From a checkpoint of a small class-conditioned spectrogram diffusion model: arch uvit, patch size [16, 4].
Rows from block 4 of a small class-conditioned spectrogram diffusion model, named by matrix and row number. Rows with one number belong to one neuron. Each number is 500 + 40 x the weight over its row's rms, rounded and kept within 0 to 999. All counts start at 0. Numbers have three digits each. After the name is the row's rms in percent of the matrix's.
After each neuron's rows are labels from the 100 clips, of 14848 (inputs lightly noised), where the neuron reaches its highest value: "lies over" is the class under the peak. Only what is clearly more common there than usual is listed. The data: phrases spoken by 400 fixed synthetic voices.
# fc1: MLP up (model.blocks.4.mlp.fc1.weight, 768x192), inputs 0-95
# fc2: MLP down (model.blocks.4.mlp.fc2.weight, 192x768, transposed), outputs 0-95

fc1.367 117:507468483498529535562475531505543570479506541506511482532564551541501483467530484475566425519483503547422444517531516457518471516524509478458457391526490432416499516555549445603515447478464457501445521578540549537447529500482476495522479490470483451527476488528504422465518606498468453568
fc2.367 105:531446525513444492423499568544488517518564472558446507532527532470560473503557471466528485554422517463381441472512502530428529481488526469492569529500500456495480555507446503533494518506502495532507496464456496536404475499512440574533485475515503485448508484568479573449420425505460536530
lies over: /ɝ/

fc1.157 126:443502494511520411442532503603508546499582536548516446461489443492506541474519512549500444526473490488428500511523498465506538466524516506514571505505487426472512470530492523522498548483491481476517520526529435440524560546534434454478494539511540520543484488497480455544454581563522517466
fc2.157 119:492529505436554489483454524563526473470491492525507514489459528452521468462460508542518550541481475500563443579512548444552533511447494516518520566542508441529487545417525541461525418545497473428443538524524517501504543497535404470505541516534546526478436451566491475556551503583534530462
lies over: /ɔ/

fc1.254 088:468425451496534509487525514536491494537571471571603469466488542517483499483518483496527480494480482529516497541479422400501528557516434394491402482512456573440527526518523437552551516524490471569433471489508509550507484535452525539539468515496445495466543499543555468459520585488427581519
fc2.254 090:453534577542520475455457432599448517571553489439444521491476461522509538567435476499485495506581465496474422451457492466530541448480555556509517466492529499455495558491570550409501542533504497538466451506486397482503565523487462494468460458536541496544459484458511498466554461442460507547
lies over: /i/

fc1.127 099:538493468490599566453503460563553464501469489590585530487490498555505484490526496478487516531476533558516505503411555474469472423502479514550510458490545493459467469471466507525511497543498484497562428517447448437442470549481468433478458513497503494463494442498508473533538447549519485499
fc2.127 104:440484452585500521509523454482479507458475496505505504548513497529499509565446567546494436450539546471547514410443494552452448504485494481521521532456404499500560472563568422462525496431470541493545521481495537467544526527518578549549516551563450505495475540483504536489437503439521509411
lies over: /s/

fc1.385 124:527478537532502480582549554488505520489452432487512497464524459555534511524446559559517452523475503541538515478466484487507527531501439426554515502584493489529523487564524446466456508503445482484599438473572448543391538496475502445506588493538465546534533519524548470451503536459529508464
fc2.385 121:503489490493468578446500470518572438517499541589466429504557607490546486478560499477481571491550465483443445541442507516507592519497519575495473513457515448478465502490499549546560526372564536567411497533538519440536471544507471516470475520484570496448472503392487478514519448522557487511
lies over: silence

fc1.62 099:523571519455524454524485533556483469508488421513554532581489523493479502468552485468505494499529536505510493536477507478482456520407474443489554539563462525445519478546535503483495520480501533417483458539550473544450437478475489500500477398527447516501512494512583500543562531532510474462
fc2.62 101:523486433496499521456519503537519453462496570410504524506599517495529550491447541530503475524520564490475495469456529535476573468510550570519527497478497514508550580488505503503431509484514505512551482459522492498511481532470516431474518497581437484528491519497593475535439514492610485570
lies over: silence

fc1.415 118:537434447534520452491573527474572542510490480558559441534559515449588514505574518459538538527488542456479483481527477487613531484469543506491471461538533443489509496493541528520488440472489486448505557501566506481525452525507509536415504554503444499504503463504489469482467524499511527465
fc2.415 110:551477638471519499474408485530534514477491541479471484467461520510493510485495481473546516520489529473468486521502540451485600489387506473509498483568413510451445546498404521521539450497476517486462474501470519503485489448450479552497481562454503462467483484533519464493425436551493491462
lies over: /ɔ/

fc1.725 103:530556497520515477573495505535515520404480473518450529518526479515455461574456433517461407490480449523477495539495483494538460469549392477557439523468513529494506504486593529514471549595544489377482470555528475477503484509498428482545499531496536495462536510452507506541503499485561464502
fc2.725 108:436505535608479529452563437468401498550592511432513515517512489562503509438554483569479480501526486572519526434592533492516516481583495475477464467458497413505498497527553497517502501473456446520447576461486549513422457528524490519542548539474407520500494507607527551522508460524516548505
lies over: silence

fc1.697 087:451512492488515597507493459491536482459505487504453444493560536489464483440486538514536527517486428489527444506475447522499504449536463474462537515458503545400534532556536514550495537550496516454429512528482498520498545495533555452508425509533460564480568471544539501493536504470475524507
fc2.697 083:506549501491528455462468486517446501480483503550490525522498445478472474547532534494522490544535572520494504491508509549469541492436554455506512498434468505566498482474531556417469469524468441526504501530493461479531423482469461501493522459555532486524512516522502519502429470494565501473
lies over: /ɔ/

fc1.621 108:442605447542498507507445614506464500509410519532451535439515551460509472470515518507540466475495460517526479585433440506520480546499491492513524473476457445477510501562590470528516521485446492463467552520482564515498534471499498531453525514544453545494509468526504506463555556493521536520
fc2.621 108:494491566560529489427536494435538522484485469532538539435471394521439447555504480539523508437535526570425565470496535470424503518483543490481534479479458536539515516538546513443523456478573537536493532489502464447499476525448579460505528453472503571568542482554492554475529459428479560408
lies over: /ɝ/

fc1.440 095:527524437556474491525461460542500483534541474522445544500455514522492456512489492492444477513469401592463520547492441525454472509452497524509465507488537562547499497431526474419463493448488423467484456431474493524517558515510492431469366445493483511500461509490503510414546465461558514420
fc2.440 103:504466489507512563510492569469531464512501509489496524516535493515562431492475507604511529553512565435572499481435451445497507577572495535564531479520530522486502495507508458517539492500484519612450498460469499487505446476431450526536496500534528419434565483541529410515488570455450435523
lies over: /t/; /s/

fc1.69 095:507559495569506526604468517547447555484399470467488522457498473478516460515565513424520483531473534501485501516518461415520497442500530497489546564494528492535486525445569516553536553493451477482455559496502422546484533479498428542546489499492512474497526529548465427460487508512548476480
fc2.69 091:490521492591527521377473469521554540518563514460560466537440486506497562536458544510477527564498373494414551470488472458511524502413546509530552510497480500510441502450486476483409466520578526493494461414546447445465512594518499473539462499545496532510417477511506497518506509395483488535
lies over: /t/

fc1.401 092:564557503439543531547462490485461468583512505540409471513542546451525472508482455544538442535501391524540529580523513468515498465458444468484483385516441540524414530534531517560488509474488476476477511417448513491575499440554515494455471487553503473522494504468525496464524503508467461462
fc2.401 101:467486495535476443481480550579592539504526518496577489536448564552537516495605510542466534479447575496561469509508518530482507448501529516552543527448531456501502516522407428455525483487512546529488504533502482523475569510453535424512503530447432452454515540484479472498531494495470475429
lies over: /ɔ/

fc1.679 099:543492504522470449514449532539518474528483556465501498536557505466513524554504471504504467472529591545473506478475471457434478550475489499487556484601482533504443386518533471511466474532475511477512612437474456555480451512524466429435528568492509409523483521537534469546575598507472511472
fc2.679 097:528495504482518489551546489510529499519468534483422467558521498473493556525557523443517502576441459501516525513532577484520509569564569525527506478525445532455473575455516512521532555471501507499510495472554481517537546513550528393493519447449432464442462474501484490540483465478477553447
lies over: /ɔ/

fc1.619 091:504577469526483578543464485509501502577507519528484537450434517522435455500528517510493486522463467602523492504453532437522419540505494538481506487491511566424517545483493544483459481534490577491449424478450476480453486526497487509591454544441413507447471448497556529460522561504544498480
fc2.619 093:483541494515485481466498522489577561419509414464563489513479482498518492498466423496550509507493498453533551465498511489512532475562498477458510533498512398508486420480517548450517519516454463516497491511455490506478594428442483537470517515496556422536576475458485467482424397534476479526
lies over: /ɝ/

fc1.394 099:486591471540503519479468535448482468558512546490479498516505507533444432487501473514444493458490545513517528508445473547505465513454442436487557468486493556564493532522630553471493529558515529502506486479447524450480459509456501495539518561477452525477502468573558517486549429479487555492
fc2.394 102:572511500525479482538464476512479551425483420504520562515504481421538478543511476547568502508445489499506454528549497510516541473551556537479452484503503476484496489520418463459536475462494472521497474563509489551446601459508487484506434510527518520464516602467447557528486483529492527440
lies over: /t/

fc1.121 095:490506517506444475520530465465493528492388437521525611549522505575549512503486579473500433543529542567487494463454558496514502467500550533486494554440466535494559404463478500504542568510527490469517487462496517543494551562453490452448534440541491569543453478503504528464458508548450471480
fc2.121 102:467551479437499522552474491514429461499551584512460441466471514482444495555454464520522603454486506443536530518539493543483503477551438470495471485539524567541488595524539511480461426442523536499521519496473539470525428465482480518580433522446501505478573477519482516505542494455475493543
lies over: silence

fc1.580 086:489492487467471468463545460508480528562499477538490536476504515516492493504547516520491479440501474580582465583482473554429455468517387520477444540516458493447509481512541448522511476535497501530522485508600480465453572466560486471471517576546462521461529487501401460548537484525539398442
fc2.580 081:523449517507459494527510551496543528482479476480420503510438503516484526507526479453550523481518556491423515477482520537496502525578523483437553501392556540489497559523394466440540527421529520530518494495431459508468437534519554549558544498424502451415492541542593546415523514500488495552
lies over: silence

fc1.98 095:530496463558545467555439492481450504467491489573539508521490517467544538507489522559524477520454436528514526521491540472422512466509462447591473406544507521458457461436512540515514458513475533472482467492553489492465503512592476536515419495519549464459514555612462500488464519503471505404
fc2.98 083:508470483457524511457567577551504459529524545541513469491494458543494523482454494583572538559478507455523516438509491513578473502470501470453523532471500423504447530529504516476495437467474457526499478556413511576371531496461513502527490500517503505532535501550501500512460484427583507471
lies over: /ɔ/

fc1.55 110:505501484524544480475522460551576537494469486479513454467463558580490500529488508473532493488467503533487467552476553493554478566506467458502525481587497477465568526454560507536537492519487515475449505558531510611450532527467516447536413533503518508498463530478467482431508575475502540521
fc2.55 105:460506509519531473455531519419504492512387471521556453542539510535504494525482495551600572440518506538509432550463484496481513500465451491473461460503548486509440509532511518536498509495513496505548528495479494479491499478501517515542447516443479487506514481477456538560495494445467426436
lies over: /t/

fc1.266 088:525570410565546510523408549489574556524423520548456514532551533507411508538478537524540433538503461494546510461537516509456483536521437550480593490517499562438434563506571524476542468453536521502434522412514477491508545504471515536495441455516385447527473502552535551514555516496426500523
fc2.266 080:517563538505596491486559468519504521483504468457502461557511444500613467497492491511496557413518518441491440458410529532541478509459524411475471506406532530492432524481576538528491479581532481534524544503457464437553521494455504488550538530517546565507509466512509464480545462504463591472
lies over: /ɝ/; /ɔ/

fc1.265 099:517564453453480564565447548506536495523454484488428515484560486440483418394493520517524493481439480540494541494515466488541468521401471540494574492478508551478521607450541526522529509515564409515468535495520495533539529435479563536490453480569393544484455489529453449438485558494448470460
fc2.265 112:441568513610576544442524475524456560456523496531513518514459414503473503571556489498488499471569455448430453434374535543421504501532504516546483507530502513504485486569537501522456440523542552533454496488442449436458497544447497488511523509566601473530544521494542563497541518494497544469
lies over: /ɝ/; /i/

fc1.709 123:522511474512529557480494449530517529424519504513556553497559517519605503450468547583508446559498517595472568499516453509525495467513435522501552458465549472469521477515588516574467530547521451472400469515521507458535467509510503475521543481539482460507533586518496550517452561451531463509
fc2.709 113:490434532494439527513547495474412449551544530459445537505481453517479448443499443459510489560510491515439431484520490463502542454475572523487470568499524469466517524518483575507474523467507501488554543482434500555495486504452465476469434520523496553522474464451496477492511495476539445509
lies over: silence

fc1.63 095:483493588444509496514483511519502427479423513523521494482536454647551463505524504561521540492522524501469444459420576484568406389569516490549482562475519529539467567517505512482526414554449505524569509535512531495531482507547533457459571493559531493536549448522542481452532566431514571446
fc2.63 105:480535524566523475556527484422534562576532461546493580481537531466514501501506515465460479455509500547503600504559534466494515549469530542475522409548469555478535408519508490504546563454579534486519580520550555471511514502579551532504439464429461453484489531506578489495492437579522506542
lies over: /s/

fc1.205 089:534485448513561509584477538485538557565521503456473529457463456595631446474494532582563447464441492495554493547511425497489485469499491518453538486471549486522450432485513551523510484444574495490516528544514511492492487521487524530483475493456486513464431485497499489498562448497413507517
fc2.205 084:480485496519567442468558490507520534469514509556410429480486618474401506487481463552492480540504434519528520517437488477566490487443438442580407480531468517425567512460488464452450512486557425525518490523556478455499570429514518550498533501515589403486483478512557571507434493501527522534
lies over: silence

fc1.610 108:466466487517465585508444492505505528569499475528427622476487551464550499487411541507466491533469476532513459466512494527513474507528480445465500518518573515494504556556571511588522522485476467496492488439469534566490402456423533478521485485496421482594550490538485527508551469444523515449
fc2.610 121:476563565590529462435529531493498552458500488482546532513470467447508472494507494495564507502600548513462476467457516438439521444461552520573452542509434510453473497492490477488491440495544492574439541533502501448544580514478523454560487506527547556397504454471506493436539551541444501524
lies over: /ɔ/; /ɑ/

fc1.12 080:469422474491500546426508478483481485497495441526500546508504503477482522492496493500435480512493564487496414498465516480471461533551522569514574595504481489432511447500537428564472453468503475481545517552569546536495422534555482477474521574504493518528537449531543536514446492442449528466
fc2.12 092:472585537533557480534482580440531522522554498465517505558533462566542491529487446450550476523453516521539447499452514522524467501501479522466469494451423477520464488586483492515509520547482500490500541512469458491517495472488527522525458525472463446522499474472582426484530510557610500546
lies over: /s/